A small image classifier, trained from scratch: patch size [4, 4], 122500 training examples.
Rows from block 2 of a small image classifier, named by matrix and row number. Rows with one number belong to one neuron. Each number is 500 + 50 x the weight over its row's rms, rounded and kept within 0 to 999. All counts start at 0. Numbers have three digits each.
After each neuron's rows are labels from the 100 images, of 14848, where the neuron reaches its highest value: "responds to" is what is common among them; "lies over" is the class under the peak. Only what is clearly more common there than usual is listed. The data: made-up road signs on poles. In brackets: how many of the 100.
# fc1: MLP up (model.blocks.2.mlp.fc1.weight, 1536x384), inputs 0-63
# fc2: MLP down (model.blocks.2.mlp.fc2.weight, 384x1536, transposed), outputs 0-63

fc1.531:468473470435658489535487611480523422460502421579401499500499498563577544574584507495494390569449578504488555503532431507604559607522549600549448434526520558486517454521447507440454476351434486
fc2.531:427520635532497446519487431604474552477463547503484443497562507428513486489446522460481553461478493418474443563452511474512528498504514495526475559549523530511562506486450498512442504459514498
responds to: black face (67)
lies over: face (48)

fc1.716:500511558571542514523469469489482497527473436564535554572536446542494526560490441438438473507598478495520520556458517456513533630557518453523479444562458477470595506509535542574456495399535509
fc2.716:495452517520428442577548435508467556490462611471465551519527487472455505486378531533456465428469578489520448439495434549428405528531531467547500436538498381549476503568499458516622474532582537
responds to: black face (68); grey rim (25)
lies over: face (64)

fc1.643:580423566450514459511531465506466528537508505505558442535424490457509603490492562578435580498491432438470531505488526428400527401517462428499514548493514545520493542511447482559582512441370512
fc2.643:628508475375405651482510526569491530506457493481417445448550468413578479557525387533481525439517564549525407395531421426501481571473439414509514479501496522473542518588427498494408490532479438
responds to: brown rim (38); red rim (33); blue face (28)
lies over: rim (27)

fc1.702:510518623499554529496550599547518480510461503427535394562479508505501515462470428615540521458434531483505513517482545456553564515503478553540560531433614397471482581506448471494532588553405548
fc2.702:397602489592566505585479444505611441484429599506444410392603469464566519503440530385421579539480466510537456557488424465414482555469450488559512413521481538414486465510486503501520467482473530
responds to: white face (29); orange rim (27)
lies over: face (84)

fc1.16:491527495406466512455500484484523494431481560477527389369495572627487478571535489496448472496521452355470442515419456530518586482451523507520482526511497397477431546583522493419537556456421416
fc2.16:573499472448517470483552403511474489355550475474507458583454497573581457493467483466505585532415430433533517522451470399514494418440457573523506454486538566544567530524444531511482494498500427
responds to: yellow face (50); black rim (47)
lies over: face (49)

fc1.470:472379499517488480479476429495456416498469504470495617464547483475503474524457476458566522606532455487530445493379487456385548536535538516505406564526532570538614459413438442551511522511493494
fc2.470:471461495424524466468540543497511542499507393495522521578479521495475561537437528482607596413381517594474460426477474504492452506488481496520518496411539502431557364538517517540476472604489557
responds to: blue face (52); blue rim (29)
lies over: face (53)

fc1.411:486521540506531503522548545581490500487546542473434531526542517518503467507507612611484499504453522502481516454463495382502596411478479497429437544576508525520510531522477548407436514476538443
fc2.411:495499427491507504395449497573493533468510443494536590449504532495454363534538466374431548558539594408496517594482484500486478461493514451565423542537421529523484432483586531458499574426455502
responds to: brown face (34); white rim (27)
lies over: face (50)

fc1.722:515483577540598541483541522581507394501385483462521464530476452457517477524444534512514511533610409482506512527494488580456468546402481619373500489485537523405500508509547619521445470521490498
fc2.722:516516391563510474472436492522485459613541448553478506528465579533464569545510437517446541474495506390412485444575405494508492572514462470455403470609384443526521526489503572517548553478500601
responds to: red rim (39)
lies over: face (54)

fc1.366:566490493519503504565525504565431571449421473420503538495417571614419540470433385527527441492457584453622457491550499438497464477553562532465495455502524527559412477570498510490563478637425483
fc2.366:422482433469486429379472529481488491575470552562531511433509443434550497567533540431481499649577464404453509574471465548412597428443417449531443518507476479466445556506564546424537433411583536
responds to: red rim (52); pink face (32)
lies over: face (72)

fc1.505:444509516503503548527468468572508554428474434475481400560485589548522535412459499408432538573549530513458534540417541532534542485548534560443469597496501483530503594432503534540538510492574500
fc2.505:568542594476443601471411528451480500411472558541485492550490445476530539474535577565500510440535548508513420414454436538478563562473484416561483586480366372610507543588509442489487464494512452
responds to: red face (49); white rim (25)
lies over: rim (28)

fc1.175:431426519568479549585569538464503542548579454476564565573546491512526451513483512440542477506485418490501534514471496515549508523530401532569485572511566538489489585456515443455485452527492546
fc2.175:501498440411526500518576585462571517499406594524478474511526533443524540618495513491498504463424445559550520497443527469476468518546566420489635413559473446520524452487434444482531563571583431
responds to: teal face (58); brown rim (33)
lies over: rim (25)

fc1.728:521614403478599574531487467473518481463482539500474467468536496514575466524503481509582478588449510570490508612457524491523503414472396518539461488599543568469599514506472508506461449479577451
fc2.728:461433440475372551517556466557533430528562533452508502586468549512490540478454507536560586389438476450518469505423514482514397491503595544556496442512450538477543499483481483500543568591486496
responds to: teal face (51); grey rim (34); blue face (34)
lies over: rim (26)

fc1.652:589465472457489443495528542478530500587533456511560610593530498533505432440501529389606534522555464541460639529432404475502433478439449568493471515500466515525413467450476476497550501475589490
fc2.652:527470541516371533446478474504482455511558467563441593489424495470504534514540476477577571427512446509496475434572482530500473486510540447497497516481538538467475546552512469466497525559496489
responds to: white rim (77); triangle sign (58)
lies over: rim (25)

fc1.492:463449485491476524523474538483483513511498446572611475435498594548495550495574487553426512499486483430353469548427474412456588518516497468456527479562553485442487462512462532449533472489388538
fc2.492:494545467436476512518498481511384474402497504349506474471537458494545497513482543541495498517444524421518472540482545451496512470491483633583477565461543505485524597467526453519479435394521445
responds to: purple face (48)
lies over: face (70)

fc1.403:450592597514512589467428496512475479489501550519494469589545508542600489532451460662440451466427495540530521528427513482478511498479477488516527430425530499425509539471514424446499451563516514
fc2.403:475528421554454446504428527491475563452462516466587490576496499480535523538455570469433526464486444453538451493599430529455419576527570521556453454489377487494567542503504437541548470487484497
responds to: pink rim (35)
lies over: face (59)

fc1.444:517538484507537486534478608509515412583594528431471468653511468506579570456541468576537552380559490509431646544489511539549438486495437497537490465438528487475473500402544484561470544483526541
fc2.444:479384460497568486484579541537542471454443475543532466454492498509514492550482591574414478506476476555459476465433465523428523462442509437600494610481545571516440536501470525500509509499493435
responds to: teal rim (55); green rim (44)
lies over: rim (26)

fc1.317:509441465491543479492518454487519467437548557446410489451574402546500417454510510532544456495353447425453474529487493516557549470509484549490474523477475431583475410530489462515580532543522366
fc2.317:525456391570555455509459545495539557530463503568486499546495547426480541549464587486482609477482498583572486533453372547540557599514558487514498406500453541469476543534533427521522575444584450
responds to: white face (44); black face (30)
lies over: face (86)

fc1.364:464475458440420493578573508499465407508533469428534500444543408463584568517587460556524536480557522447587542474456466519449511499544492549436536475433511443524513545525463461584438447510546547
fc2.364:505502526423414429433496589463546533514461520517471477479517494530589531555438527524427607551540547541505457548537473546458496583447561455490442476524539580501457538506571556458566481571487498
responds to: teal rim (82)
lies over: rim (27)

fc1.352:581438357465519493452463537595473586563452450531473512467471513572431556578482543482443517490509401502585524491492438497523546444455477392498527523416455436543421530446493440446507549517424499
fc2.352:471486528488450468395428488483490476525411525611543492509480558495490487516555440470398463548512529461436482514434460471478501527564500561505353472512560488440423519516516512561471514461557494
responds to: brown rim (46); blue face (32)
lies over: rim (30)

fc1.494:429429522405519517557521440546522444499533544418544479429515517504507443511532441561444447399387440508452438444324478591546516500471529550480524498487449445486484486509557509531585466456497523
fc2.494:506497413551444449534521548504481542479487553424503551503502521562420607442548558438535561463499574524528525495532420426455488530522497486529433485556489516542533482499467535608481539431537443
responds to: black face (53); white face (26)
lies over: face (73)

fc1.95:535487514606538408589521523553460474544457550651493541480432511509502513459548483412530449491604378416524430466454507523443552455513527432472506481446500511562426516473468388439575608467590496
fc2.95:451500459416432614456454492483558563545507487404491535452453465462488534537576558555509538588493470487537505447574526425630464507390473427537464509556480478497537596466486517524438515541497538
responds to: green face (79)
lies over: rim (26)

fc1.229:470470538436456541493388508539491433438593538482373560493514427520467459552365486491538467411411509441477544448464529544480552454504515580546517502441520434556434498559512492325603504487523454
fc2.229:489435472523565456489511553587531473502461538542441551522537478415449479511483600475458609559446487542535488537495319456545598574500505486495543490461481464450507509490498464531568435475544475
responds to: black face (35); brown face (32)
lies over: face (68)

fc1.285:562519517532403430499460498472455590572570487475531524519505530562475540602541530584513501478489447539492495615467493594473479577454565432459501460444430480568493540517483473534481374531529470
fc2.285:485438534498506487482550488464489534526552497425540532472458414498538456440340509556599550539440421464501480443495580437511539435422493528470426568555601494482436523481465518447437535457520600
responds to: blue face (53); yellow rim (25)
lies over: face (57)

fc1.349:390469504550490504493498430460502374555481543555557504531664461518402489476473515472496416506443432544546498494530593542470554529465517473543537486582474430482566435412501512509445468400498546
fc2.349:538507401491422503526475487553527562409443516468470448507450463504510449618543499485557572475387565494513458460422507506551482489500486504541483522472511507585500562518523526577421525547533516
responds to: green face (87)
lies over: face (59)

fc1.399:537513533529504516453540565512556559438427500586622462493526484469480486577541416523421528528513445537439482494537576529526519490513475509542390476485463496576548459418494514504530536499471436
fc2.399:468406455456522472516516500471518447509564572554516475575514598455496562430504522516451403457441446450479409501414480511531525563477510528489501529552409523474496525527558519482486483488563534
responds to: grey rim (41); white face (29); purple rim (27)
lies over: rim (25)

fc1.262:519494496486476556423584545501553461571527518478476476547462469490464531418552511516518557562561441519457496490491449514455525486601478500498565512499458508482437464423490492541477587525422437
fc2.262:551429472523369488469507397514535435548491502544447550575461591445596485425563531498473538404453543570554508469380494471498536499508529562498489480523489535478551548602553466343491611540529496
responds to: pink rim (31); green face (27)
lies over: face (53)

fc1.323:398510452515476506576412489485559403438534543469532543483496463564452470503506556516478414475525501476383516436498528488511496442531551470502451506485517494526530394485557482455479483399512451
fc2.323:489523504495488569455540534533501483579513482483470476476530632468454516568591484401458542460563408526456443524540486395551529580454529530511518516496509460628376535518456537524491459526459421
responds to: red face (54); green rim (53)
lies over: rim (32)

fc1.473:553430514454466466455475511525555542621480450450502459519587442464469545485462505498583488582570538529506469436525496535562520525557430529477517520570440538472506573417454415403487452467518534
fc2.473:582567495510585481553447467540495509559506545569441453546424463499472505576531457454483528513529483515535516476472513543397453532430502508520515384538494502471499528544464566481523571581573525
responds to: black rim (51); purple face (36); blue face (31)
lies over: rim (26)

fc1.645:463580482450486570508567613498492541499507463496497538462450432503559583559437479521510512530491565490550546484558518488550487473541486505552525465517490504571403434464495499462486600495509541
fc2.645:540450602538555517479530452533522460425472553488413496485418477494561403535595555436545518576565490564494530499476457497433626441450447484530501562538570474485490468462490599503450468486467470
responds to: pink face (34); orange rim (32)
lies over: rim (25)

fc1.735:491695575542501519602484498515567425494466512505544504466440454439551577440497582513550535549494524493551371484499528511485552521570488416543487534403498537482583527428442461492459507432523443
fc2.735:524559431441519496513494515446498469454520503512477499559512533626492516509434473493527489472537514436517493516492412538464529538478452560501524450549482580628507547491490577494544598580522569
responds to: white rim (54); black rim (26)
lies over: face (69)

fc1.736:549491559507493477518524481578397471518480553493500530447361466492478473538484441541545379545467511377481458576440484484561535477453419458513497442506471515443476491542429566518456496469413506
fc2.736:476553468473415378549530500493544510487449475525449520519541512542522531436484442482471533409424508472548430509543403530420498507510516545573492464494492515437495514492506509480548525523488507
responds to: yellow rim (30)
lies over: face (65)

fc1.414:589401472438557535517458449463440550588577513490579557519473517534479569518545460534398560584501586494460578478496533521457461537463536456552423523467480497497463462493468514499541391505511545
fc2.414:513584492501449531460482498509527510442476508507421528542452448497435529517380428443458532479497478493465492469504445537469636519467380537501430507445564580429442463559432615420526516466535409
responds to: yellow rim (91); triangle sign (52)
lies over: rim (30)